config = dict(
    mlp_ratio=4,
    patch_size=[4, 4],
    init='torch_default',
    epochs=10.6,
)
Rows from block 2 of a small image embedding model, named by matrix and row number. Rows with one number belong to one neuron. Each number is 500 + 40 x the weight over its row's rms, rounded and kept within 0 to 999. All counts start at 0. Numbers have three digits each.
After each neuron's rows are labels from the 100 images, of 14976, where the neuron reaches its highest value: "peak on" is the class under the peak. Only what is clearly more common there than usual is listed. The data: drawn human figures in many poses. In brackets: how many of the 100.
# fc1: MLP up (model.blocks.2.mlp.fc1.weight, 768x192), inputs 0-95
# fc2: MLP down (model.blocks.2.mlp.fc2.weight, 192x768, transposed), outputs 0-95

fc1.300:539463499485493446540532619525516419523493489480464542521496532509559501560536539538520529448460486418504552518485490473463497540507534501461525482460510449517462483464491503424472523478561510488503529505461556500575536494571507505519461461491553472417458567544491530534396547456577561486
fc2.300:518582525492529478527488501502516515505493487508522498461522471464573508638553425487525518500526510516472487474460570451425501469508441501521466484498530460472574519515518474554561473483516484474507461486474434451519506516499511443565570475415467499503516430501578483464502521484524450441
peak on: arm (31)

fc1.742:500551597436462580498495509537449427460464480561475462521413514441559514520472477489482450524417467486523514518490467503465442520465505486443616492479492465526508520468453549477554452549455566432477495482529476541521537515525517567526513539472543462478525467486478478439486559487532434528
fc2.742:561480507534471515475549492524406363496495466465493490483464490414638470455532480496471525495482468544498485478476501523489499433349477499481545498468451503482534519468485482474488451502517515541474471505486493521507515560476495527487480542609479533494535411530501500488464557553523479541
peak on: hand (87)

fc1.311:524536561502474504486513523466484449511484465558500467523455486374550538533452486500442484516408457478498561524450453540493457492427499523472607484481517450498506529471438514445534479549471554455425519465477508501470498507519533551557454477478544442479509440469499517441483565520518475512
fc2.311:529476473531469521476559488536468382471508432483505486469425479440607510445505462537475523514496464492514506531500566494441474447332434565453526559502455552500482546516519516555429493502490508544509535468430497589526555528503504565515445550533508466475499396526539434477504620520532538487
peak on: hand (51)

fc1.687:505519542488468517496481449493489550401491524464507486449524473428502522493461518397547478444497472476556412415533519529482486485507474472538534458548504489500497513490510572529528457504517477475531458478496467496405518490488488489460579518541534502529458506481441361492541507527481446492
fc2.687:480435480466448488520544393480443532534471494550478441471501510500493538506512510406465487473459434465506483441504473504514484461482477480498507489555529500555357450555474563530521496506522434514551497399526480500371496526474534474382533480501509479541543548477495514465536494544505477529
peak on: head (99)

fc1.554:538482499447512527510430557510455517474503506523473536560509450506545585497588431493516408469523543473432545399459546529479489504561637508542541454444420479453505475522522493479533509534489486507509470579507531483536497564505542471475518542538437554483416435500471476582516481479491561511
fc2.554:527522550480441580522460472510452496510512437522519594497494458487540458549522465507525350482589555507512485489497474499466497460498492563475495485467539493506555519500515529560501549475572497512449511513488509485484489496524451458533512484552512491429507504517506511556523520489524567529
peak on: leg (75)

fc1.532:550548563466482577463501518508465415453518488538483465525463493401533492508493497528503474537391504477540504463480432485450488506471471528418575496475503432509525545485489513454528505533476502426466490533477486552488517540516504541524503502492536473451526437464470493469480565492540445522
fc2.532:556545485559534544481590476533446390515520535488503520488466526434658504461532457501438499503492460506487496499485506501475501452316470476506572450444472492491508518483423494484455476512514507496525488501506519509504532557493542559506476514566517537492517430500516486479486554526496483528
peak on: hand (61)

fc1.517:500534502473513525474440495500436607499464539404568406459414497487492488473513459489508498499500450496522429500515496431493519501478523460493505489471515542483527537462472529443517465551487535555537528413488465488421530414477483489428522512556512460554526555512506493558497487529470442435
fc2.517:484454438556470454554516490423475523497485523475482468473486512524513558470484534465494553505444497428484442444484493511496466476502499518524507482565557519551466511481472539539538537480492549517597498405512467563471471520440485539444451469478534564567489465522479507575527481500508504540
peak on: head (98)

fc1.644:545486474474497461416522547506517503524489486420517563464419547524536518560550496538522542500482513502505495471487501485507536522522505504444491509429512466497481516504500448453502572524525481514510510485476513444447536502521538450488481472538451484465520528550454520570437528440560540478
fc2.644:505528527533540500498498538504462537481505521526504448489505500477530555656519439449486469544487484569446492492439461462458502479557432476509436468523522496478539577468474457494535460480460460447523440525518517415554507542441514428556501446477428566477506434501499510486488501496542482522
peak on: arm (36); leg (27)

fc1.394:434530524544470553529447504546532507474484477475491430479546502537470486489491501485539531489478433486556450504514422418421407515533505476483502508543465512516495478526546651548477472514480593483488475427471453553496521436515465533536519509481489517475535552540492446502497483512574445438
fc2.394:531489450534477480549529469493430566515520487495501430424499505499493572530468523461497547458496467443480453483466483476483358462420538451503474479555496478533487446451439540518491522490434509506520519405563456498477529590493547529420497490431547486484479539522484510441451461450479399574
peak on: head (98)

fc1.102:545565522445485505463502486498496517450475518518514436443503501466492506542419491427541484471481418540492446485482557475431473473506457462500486439529488470491520511519513562504549438546455495396508525439520456469409513526476581462490552525432509485541513520505515439448503589516501453576
fc2.102:486479527478475512492514465515430495461480512524486453411469475448514542526484521408496530484486428459530451498413486494476408502429523437483538459514479499538425481516457523478551461523470509500560485460506522475479515554519504516481486498532555471532541532541454519514520461496518430576
peak on: head (36)

fc1.364:421519447489480486504508499526557525482470490485474441502479483500563498505502486474485556480468420487548454533482482486529436550458513449515537509514485527483495455513503573517443508469471552579505478408447487522473510409534506545501510533505519489460498559549475429527443479558576416411
fc2.364:474492403538453503512451524473482490533537481476494444456552549487493569504488532411505549464489477427437474436514497515489389515453513527497489500569508522559549469519503493612515518512446500488518533460545424499507480545507571514460512504445477515510496491462535512482475492457449484554
peak on: head (94)

fc1.58:505535541559513555534506511532493473469535491510498419445549472513479517499434451445534519487467449515561477520437464468442404487544456459560475466518490471480524480517545551513481413512451552419473460519462458546526500512496527514512527513367508535501516525512576440427536515508590445545
fc2.58:553479557486531509540505491474429561495506507517488459461473460468469546494475509491531514440513461497505472503395493466541406512496503432498445465511450500491509444488427517495559473503414499476518519490526573482440516579516533475468511494444545454483497562523469514495468465449543450610
peak on: hand (44); head (36)

fc1.404:452546511550511583542464538539479536509423495442483451485524488514503493534487490441508487452535481450501496473498497480427472552556528479561544488507468529553475481564473578493461453464510552453455483457525441534534532472505433592516524533554493525483446597611510510494467467500547462417
fc2.404:529598470524463446528593472521416548499523442521515476538476482450519535535475559456505479534486512500500514405466503530449485476470502496517454446590525541523467467439447583486500474469411496531462436496558476491429504582493504499445466523481534465491522537525454537529503401438517500630
peak on: head (100)

fc1.609:466539492537507556464518511545534400465502527519516498467481523419559463550492526532441475556417509443551516481481424466484484561451483490412568493482518437504478515481470524446480524519476477494502473507486536596425542484575528556538514500498585507469524498490463508461467557489551436513
fc2.609:493538484530508522558487519471471464499501492521503467574582552484575518472603488536470518544510518490457503423493495445454499470431499447461499481476506545522531486474501484516504465451510515564508433515512484416586530546449487456513505501585435526536498443556520466562511505572548433511
peak on: hand (30)

fc1.711:528519596550483539481521538486481401485513481572500443538456510404544513522446489508450509532359431489537550492454455536483481507399491515440600495515532443490504543477463487495513494539505561469444515478457530505509502534533545522554446468456573447477522419468456516432487586502482463540
fc2.711:512468487510511487474550490524468395508488457454522466449486506433569499428471466543472530476457473489503511565488582509436489410326436547476519540470454524440491521526521529524416489500472505500450539467457499564520552529483494551509499543553534516497463413497540489484496658528525535490
peak on: hand (69)

fc1.189:515466475449528458482528552480484499542445468478472591495483505550487562539566518540570529459529511520477494431471518520537542471543516519510464515468514509508483504479487476455490574477512486497468528486509551432469495543503513451494452504519423459456443496519487552575464512466479533492
fc2.189:545528527489527518464523542491467508478503484495476563523473508482510480672476479485476515562540502560460502535414469511428509504500409533479468419549510511467574555476517417524522489525440488486505470549515463449524471561485483497574512529493486523478494429517528482503502525493490515517
peak on: arm (63); torso (28)

fc1.587:456448460458503441496488532487512531522481445438499467564453460478539475482463511518470474462513544464551551534455469476522451562466498519538529496484477534492459495494479531488452462477464540526447522414523476531463511476536447533484513533539456459453438597568543509543471507493524495443
fc2.587:505483459472497469498570540484464551542476497472536505543493522465482509528503534436498504519503533512460529439492471641498553500470544524472538460556577482531502492535423474536516512525431494510554478486538436447454481559505448525455548523494511488562479486523529533483514472452424593522
peak on: head (46)

fc1.636:546524496474472537480480524558455515485552526487500511517554476415499524506491505443515492474492486469517462433514462494423449537514548515492508479504466498408492458468552546553525559504424491539510487553490505519455540516520488507467540473512514570532468455506512489551519474463465462490
fc2.636:478509554535470551550492453465426516494441455456531484440510490464522519526522576466536449498519559474502530440484503563444505451530495563515515461583519471437497431505445516528391579495516529566498477544478511463493501522476484490445523499521527590511507543438487475477567528476504542467
peak on: leg (31)

fc1.29:536536531499460551509497485557503492359498469500444427469498471530500515534448467450562479511459460518515439501492457462418448481499503480504514501494458509471531487485529589555522465522434506468534472487492462530450537476486504506511508535433478483498518515520487367446554507519515462506
fc2.29:553520413511485528509539460455437510506496511476507433441524533462487528514442489437453572460500458420480453475494490491488390486389562472496480459531535465548489491491433538500504508497429529530544515433547456536502527606510505524484538525476504480517523519513458485491439444424487435571
peak on: head (99)

fc1.383:536496491494494507486524521567536491502500466536440513505536477511483480493506497495460513524447482439445498555498450538455430524515519418486511494485536443506452451482528519409439483533501510428490428525477464527520644533532591564553542425492478557480489584602425487503428520507575430527
fc2.383:423536555515542496548562535522400541472463541501534523523505530432486458519470539489486458566537561527546483447429558487451551539531516438501470400558513482539494543530448554453574457453469482544473467563600521450517546507503444449522493500564529510528467565487504564584499494475470477545
peak on: leg (67)

fc1.292:531455504410463464456515525520533502515460473524454610484518505510533541520583530494555475461462481440482507490440476509466475505535581470524460512427507454472447465535527465448481497540528490470472492489496547464495527526520562468446420434499508515475440519522479529565453568511568552489
fc2.292:516521500560497486499457545467510519518482461527537545569488466482534506685473487505454549507521430577449476503474494449430533502510470511433506490518507566530545479467532419504511490553450536538454487492481479495555436552465457542596468483504485523488502486504521525575501481491495475518
peak on: arm (45); torso (40)

fc1.456:518523401469485477430471542494517475531463534449492575490408496537524520481572534487448545539497508507536481488511451472560535546485498465449580505441542455541500498501463546454469538559534456541518462487473494571485500477624477543465491522504469526506482529528461489538439531501517474484
fc2.456:547514476506568486494475581418463485529491537510468531486531495459490524507553564477524533565513505496552523470437466506511576493516391477540435481547535540521488437561484480574515487563474520523499491556538530552471465459480499533519535493532499494505496478494506511545492478535538489491
peak on: arm (32)

fc1.667:583488518504478511476557545631487463499536467498517567491509523507489470454518478521423499526472526503426517483547491556474484538531527506448509555493449471481513520469530497414481514525588512434509504526484517541498640540504555524545500401535492526499516569599440521440477560461518529536
fc2.667:415524491512491493508510523583453484521487546504512568531550505450530606387504482495471462526515581500504483456492565465528553481513565448559495492569410446511492492454454539407497486467474518460470467498556495572498600513492550454449494546540500531527440488492437571467487498451486511474
peak on: leg (34)

fc1.593:552479525523500504492441556501498505433446469530447534552486456531514580524585447484472424527509545513495552412473490518524498523548633461536517478386431490456449491512517483510500491521519448513509439578485526498545478532531490534512455537517424554482482459528454464579507512483538517506
fc2.593:537498532491513551489497493496463484468510488517567603485559463521514471496513462551533373504603571471537554462511521466484488428541486534513479515433537531515540481509522520526504508471577462456461513536470539503469476500485467432521529439551479510495476499485512479589517473463569567518
peak on: leg (47); torso (39)

fc1.99:563555570455487518469491538509462426485506487507480509519469530390553509529466452523511501520439506476558542526479441500438476507468508531454539476482476439484505564468495515431541468527468507417474521532461472551561512543520482549525475539452539446462512430494492471460467593457533468535
fc2.99:525522504525513536487567487523471382487531505503466508518424517442624506497529437479448513465464482506488459515434502493456483491306503458505564446426478494483509466449451469439443478481550512504491495521503507458491520581519503521521466516568477506452514435513494481466482557537474500555
peak on: hand (61)

fc1.149:579552481578560513515491554479462482498539585505473505519446421499494531499464515463489635536518533497506466495471525563519470517504478440505486487567540508486476489474467523514529553507530482453555446545424499528530525520542555542538530479496499545524465455508453485550499515492479474504
fc2.149:478446497497569498535479504505535515507496564490544484415474494472525561463541510465541515453514498491594542437451485505501540479479455499540474462532513496433485483521510484517515530505555453577537432512475540500391446479499470493418479579539500536526466526540434505524509497507549515522
peak on: leg (47)

fc1.560:512435424491498393515544556574535493505541438510524568488494513443499506499558473493494549427459439460483475542503514534521454523562569471455498478505454537499464509495554506476501500528534522479479509425451579555532563543504512553571481467546540448432471559504437502484409472504470504558
fc2.560:473489481395496434468603488565528529476462531480408548511518561392511476489518576518510533498472484541474484497474541543483554515564558493465492504526496463453420542463494549515500467480524528467532491482509508504519578502529491489468449453498495461517485535458516449484471559433523452419
peak on: arm (28)

fc1.349:453537488533487501523449523561518520402500464501486444536512462505568479526524514474506521497481456541552465436490462460452413530518527496462536507504521476501513449556512615512427512510506504536462477460475462544491506422506495549506529538511445513458502578528471407529492467516549417471
fc2.349:514490398517488524516489500502449583521505490515557426446551543553506611506497520499505526471498432420442474516484506500488411469443517493489472509547519507537498455527477510574478573516459455531545547438530445465489516563426567489465501487459512475461513517496528489511454441504484472527
peak on: head (99)

fc1.304:455561506550528508564453506538505506499492514473476424522504503467550518513523463439482509486522445488568496503449495471525432543500545459561528468482515528500436494573503579546454450485506554522474466464466471548544525451536480551514537563510492478446435512533580484518486470517549418487
fc2.304:529502412555456508527472492488467585523484469496523461456558485507479597512482496454544541454550481468462496448477497487464431480435528529504432467577506506540537472552476536591573562551380470544511500450527455500507495537520528484473570514411537462505507534503527489499495462434505493529
peak on: head (96)

fc1.177:537500491552552483504462523481522469515485547490471431532547450502517483529428497436533564481415463489577521493409466465497453500516435451523511432554515476531481494487528570486477432510489551427499470473454452565526482499478479534532550513449539517499434519529526505519482562547588429475
fc2.177:574505487506544473501523478473432531520503505502553458451457497474513536507535535459548514494498472451540482456427448548527474469466457463521458465612511504543468468536422512561530474519438499552522462493561529506383502552504443507486514525464540477504474552537519508500485478449493472606
peak on: head (90)

fc1.483:488466492497427463442551544572532469452556410473516516489472558554504522485498452509495434472457477472483433545493476571531433552487562499459515544445489489471507491492486497486448553541486525506508538365452590512433610516545515485523467512497481481453516520565515488525457493447492509514
fc2.483:500541458546486458537460547584563534466476520429460498574572482467531587492469465476459492477466488512491418488525476451490450508547567473531523495509450512465485462520517568483520464476562447443512426434554421516491585564468479463469526500529444530488421506521466537460459497464566463434
peak on: arm (35)

fc1.544:550468556466504423487489545526479512520516399484459556495523495501546527511546442495531508469480510492500533499425508501499462500588531512497416490507472486433470476471548542500484503568555515516452518519437594495525524548544509435493497538490471467446422557505504517569489580442488553500
fc2.544:503475492467488497536596510502480500533479470512474534512527464511514503600522490485513514495496444577479525482426557586470512466537460552457491466523503478522532434546478423497510570558531480533488467507451523428565504524446499508502509512465443504459481485575562512501528483527554575550
peak on: arm (28)

fc1.612:511531533455478536477459489579460511515538513473515488468547481404502516492483497463528506449463513449515432423492446490420457509515519539505492477507445447391518525473528535493518551519430502544499492504494481523451543509493498486444516486526499581528438502480528519518515467454445423450
fc2.612:487533558555432574519521429470433484446432438483518482476510484474497522522516542477500417517532529468463526466512487539456466485519482526497534465556508516504441434544476509523390519521496500562493483543496514471510484531444522493502554487500521552516572534472485455456571521526493490509
peak on: leg (33)

fc1.618:563518535448484564441444520550472520500509527516497545534527436450528524488568455487512406488488566463489504401527463475480479501541567513495537507469413400449517510457520531465521528523506480520507477550480474530501525549516495477465504478519458574534458476500516498544514447432448523509
fc2.618:485494494455486528466488433491426494499452490490491548495502491522544494566563484502536310485554538499494522470525507488464512433536464508530498497492554521509479442490480509497533542482542472498494514488485516428455499496463432425487549462515495482501512537456513487554514466491500554512
peak on: leg (48)

fc1.5:471488500514465531517518534530536464501552444523475438471550468502479560514470501489517473495474461515546486557456442467483379531485526483516470501507466552520490487506522511534475464509418566507462500466427548582530549464536543509551489459359466437422527557523559453413520465519572480533
fc2.5:496526544508534533490498518468525557525491483481517524521506479497419530521431495542543521502515506467471516501544537443483443543559481488458436524544521483432625573478513467515470538551378518453475510556490497481571493594524531467474523525375510512496506508487536522479429503452428490628
peak on: hand (70)

fc1.540:572553522463461548486503501529481456493528461562444445482472494442485467531446506469555480477457462509482470500458465513468480482542465497464430493513499434489489518539597532509467500507470531461434471520482535483513508559529518496509530531415501488457502484478512481451516554453493454534
fc2.540:510500597519551530458621447503442470416475524542465535464483496411540496530428448475466443509538508509527503518409522476444471476407486462464552369475479464497485487526457527501553441506415452485537502587518536474527514578498512517546498468552492507507532459491492476481533500501525520610
peak on: hand (40)

fc1.426:464522531545519490568487510516501475473553454543439451512561488474520561509471476464517490495463476551536496559420472463511372534491533459519501493510515553500476480526523535529487488488456579522460456495469522578557505499552511538541510520413504435393529509536563454489476469565541437516
fc2.426:459481479487484446522466505444493561472465490457469459497534525517436590486477454522578550499500498490475480479584546481433503514558488530493496540572474518463555558518474473579537551542421461487473533521461451511526486530515500491506580521382484495540504491439557438496472540437401457566
peak on: hand (65)

fc1.68:536524486544523533512464530441480545446475542501510531531454473500461491475471534472455582529507531536544486493512544523544496565467512409493479468515578505473457477430470594470577540506512457462558430560459505585536524453551498588559513463525479520514525496514433488568458528503519459511
fc2.68:499465450526575423558506564529496519519561540542440489481494489478562539502542569505496499508517499503532516421509439522529553489496487516537447522511497532458450433546531510540562473519564507557502424498496553456433464466491515502458521556512533489441453531546445532520475484512527524524
peak on: leg (49)

fc1.686:563519529527470542446498551467490410452507443551500483503455541452564510536474512558470464566409537484552553499484400514472463503455463507410572524484534443524519524466457539439488486513502496417457515512457503574503502505522498558531441486467498463410537433466430498475461581489545489535
fc2.686:549545495544521521474535503489502385538491487488528530544528512414603491480553482527488536491485469543502518529452537522462491477310448461484554521465527503467584470480435454475449476488512526467453497503509469494498567561462522524538475520556525489462489396482578493479466578505472477483
peak on: hand (49)

fc1.234:481498452498475523479450503509533541365540526578482484537480500517512557517524487462504507504498468500463480487461537478564512570513545450436426493498538542507457471501517481463532557589503476534570455543451554488500478511553538531554511569474494515499516483526426396481485449534454511537
fc2.234:482481530467502478532504498566545512473565487580546473467439480561521472494455521539472513515537414477464473546474435511560524520451506421476534506490452449490500504534546558483480521529552522512509505487470497535452442475541577542468502491542533491434552511540427477557501515528560528456
peak on: leg (35)

fc1.121:528509479541494509533518556558522417499502464511457545466488555506541516532527485564492511487469524420528513554487455528458456516493489463432523505469512466511454483500530512432480552579519539483489478491492551579575549501544513570560516482510522494408483474536454523485378569433501511526
fc2.121:521554470496501452525548549475471455473454515482493509504551485421582509566536501493488508537481468532508491497461528491482539448467432494554549444482565492446575490452467492556496458474558482497538478512496431448531552565461499474550513498521457488503501423549564455478502516500546432448
peak on: arm (31)

fc1.420:528545548473504551510525500567478442487547474559485453468496522464470492530423490483514475482471469514513451507444450467453381506493487497520485483495501417426507528522540530524465479503417503462504499494525527582480568522520532515515528527374473521479518523482539458395510564462482456544
fc2.420:512506614507491531491541454484468490428459518524461500456487477431503512520432454473471487464555524534541499474475502434470475501447485432435563439442517482483519500497493508478581407502387500485493476587513515467538477607492507473529515484537473499543536494495439500538509482532570470614
peak on: hand (59)

fc1.435:450500514524490481527440523548552478430447480499471530496528458486522510517554479491458513503524511562491506487438528510489511505543563489552437475438467527448453474527503442515457465505493495583499486570433564504575512551535441537494481580485433497489465527600491408524546571493522481521
fc2.435:541474504506480530487438499427484536472423449515555634446550409471500533500534460549511531574564529445534497482497554440481487458590489506491488539429508511459485517524537470531426467502483461488454503554455480540495458571458504495537559474471500533483487516483477473531495519475549535572
peak on: leg (40); arm (29)

fc1.504:549508485525496580505501527601481481500542532474500532498538484423509503518463512452500487492483526440520433424550440512420456536498523485497494521519479497419500497504519522461491556499459497483527470531496464539473597516499497526463566423533501556546468449509457503510502477438460441491
fc2.504:455544526607466545544451474465440528462468468478543509519541501465517523474522544462487426503502551469498519398537523509432484516538565551545488462547488520479474454479435521501357531485560542540489436539490439446496506496491492475465547527478490577470531526490485491452542521499484497455
peak on: leg (30)

fc1.245:536467499450527449504486567497555502546449437442481574462490492509500499519521530521515525468483539454547511474475482499510515565575520485481508510463501485542469532483467494410469525592549545532461504481493565508478528520580498518498508464526506470434464558522477559482417600484473521481
fc2.245:514509506515503523461538552519449509489496469517448541507511497419560501645567544444467480574523468526442519477417470524468532479526433523461485446497535495469561526454509427520497516530474518549485432543517485445545506535501446490580508479514444472421511474542551485527495515511528506494
peak on: arm (32)

fc1.335:534523555443449530447512522583470419429557460522463496475446518419570479552474437500508466479444466488519466524503444479449449507503502491461526494474492454474500518468558497451503499547493501411474497490509484528513571533496510488508506539456479480474535437506452445437497559451493462571
fc2.335:472537492527515518481572478528450433485502546498505507489489525422585483473497486443461491491482500477511463494465517536474489512383500444477548386477460449516494549461421495430495426477544491500526487502535479474518530570479510528505503491638479520511532454502485532510479553539465437578
peak on: hand (70)

fc1.497:512515453456474520416396499479451609509507524503502492472484465467511543524568431456545460475493515468442411416516484538503481485598592502453489479453459452449533544485540541467483539543480502514493477506469535453462453536507535446485510504572455569528517462469482515532489510492478495556
fc2.497:445486498440444504522504429494455557488435485553499503447483461530509519498522488450539412480532453503524533477495486508490517488497477456483537473508569475530442498542475555490543543485546433518503485454512510505387512503500522414470503485566515479512528571493485520556501493558514567501
peak on: leg (27)

fc1.431:560527518494482519515449566528485493448476490532460527572499477538548570488600461495501431511531566515457560412484503501500491517528644517550547506372436457498450505523531520499511520504535459493470445560523520505528494520512506504529496532537407534477475451531483461541487485451535542513
fc2.431:516490523463513527483498468486457499499497478528547569476526478538506456515556483538516354489624562455505516492508485490468500449532469497505478516441562508524558500505524540526531528491559466496484515527504529486458476481507464439542508447539467480486484522474522500589498486471510553514
peak on: leg (59); torso (27)

fc1.659:457463461512505505521480541551522532504447465437470469551551497544507496510480528493506499459537509475556532531486484493482445529564492468517539476529483558536471483531512544470468440495511525453423476458513436535548503465501479582545490512557487500435483590662511536556417497536601488428
fc2.659:512572504532473457531579510518432563538513466503519500529464498448499491543448586471516469558492518488507525402469528572464563514479556484497474416624528495545489491455429542465530490478393513535451437512568456482454523546518472488434476531513555464508491529518494560556493465423468538593
peak on: head (99)

fc1.285:520419476510544449510521582507520478553486477461472575493497512529534532545564498510532517416456501470515527524472508517481471510550554496492533482482498493464506487474459460467483553541564539465460540495493560505539494515530507485561460446500487470452448516526507560552408498499583565475
fc2.285:520567517508494519500510518518438471509498504509455537508478481463577511673511466484497517557490453540475518510445513462433517482545439549549495450521521497496570513460519470511521524476490499499538470509462476445544494545510523459550501506421471479490582425509563448457529552489501492432
peak on: arm (33)

fc1.666:472437421467485488512497535505513458490546511507509499523459488470506501542509469469530575480485417493530491478518462523422455491456509517490507501493576477420534509502551518542488635448499503552504474481458483511536515474505507482516460426506437496498501393523446457631470444481489532457
fc2.666:501450455521511504516523460505473541537512539538502456456484559533481498487444474514480509546470484475490481534494467511492546470493425554523483478547526450442545620465465519510480514531464473480548511500483528485492476487461487512577463548476464533508498486506511524429489577459491522519
peak on: arm (37); leg (32)

fc1.621:438517502472458514495480521570504549473530433486499413475500466518550517502475488482510453488522483511514473494489429426508475553497524519465523507527507554519489489480527593512493553433406485579475525408429523546479521446559494555547492510470466437442551513558535450539527465522495438473
fc2.621:501510410518467533469567516458537512509488452476546477518491540539488548504484514504502505515468501431431527481537487552495489555480494514455499493526540466482543549546507466557445557552431462513505486489519430433552469509463523519530490512458474501470518456535545506500532436421450559608
peak on: head (49)

fc1.416:488469465474524504531490517550479500497519494519469422505462473511538537505518470454522485447523493499506521531444475418508454575502556489529514462503469561543463499457525511484555477522477538535467528513494498521510525420534535510572485512431467398423491535568580512468498409547559481489
fc2.416:506557428499439505528571498478499545502529455484497523529475499561474540527440487532529498497518520474451546477479520562498504504510533543475442468548532518538546516541496507557552556498353487510511465471519465423481458552497482472488492542420521460484502515545545503472525436419451570595
peak on: head (33); hand (29)

fc1.422:442515476465464471489525493564479595474456459459531461488462551496604500550497392490550476495480483521451477471523476433494517463530534461465538508471406554560524484488554545509534486548484530454522503407495469453430545489470472442473530578502503476486521555560517462470470488486440489477
fc2.422:494579385532443478548500501499477502490551474470494440501532546485481554507453507481477547467443496443525459476494465498448372469456545523543472486611490518570511462466508521517509491449472499524516522389545398573504508522471516522457461573504524542475465488546474499565424454469534472536
peak on: head (88)

fc1.81:442514533555496485542450529504508520467468437433432530489512503525487539514528460492478497476512537537525486430483521480487453500549563493548419508466481512402461495526493483541399468513473473574513515578435559519551511540557461556487531598501447489472475521546496432524520599476498466507
fc2.81:527424478475491510422442501505530524497464467585526639465515417474479549537571472483515503549541522442499539524501575486456499479573485522487494543454519470493458447566524442539444498501514471447483492504494521502507451521457510506547554438430403531522479492453504475488513521487522524566
peak on: arm (34); torso (33)

fc1.39:583484492483475540477484586587446483467519481486439535536506482489484522496484490473517493512449552420476457552512484539488421520521548455511484494468453539496466460446564494463538511543485522490526456523473509512527610535523545534514504425521510531454519468564446464511520536460525466524
fc2.39:425563515583513537491480498492458496474506486550495453475546487458546552519552544467483464436482515508535506412483518484412486469560524480564517366531511590525550513493451525502522532448552504551484395515493497515504536516522514539445444515480533564445460526448445519474479515453523482495
peak on: leg (40)

fc1.329:529547544464504511551406488500447539494456535453487419508536476462543476555467473408528487469500442497517474445467460434447458487474484451523564422564472508523482505519539580510500424539488530487476443473545430504501494467485413524468528579522535505510444530507524468470503491519478431471
fc2.329:475452473513467455552567412480415520531498510536466382471519528519518573500519522431489493461447452500504470438509473508494452463409514482530496465531515508594408436526436580562514508514480482530563483409524482536389500545545502521443465471462546497496525563523452523462539439460489473583
peak on: head (100)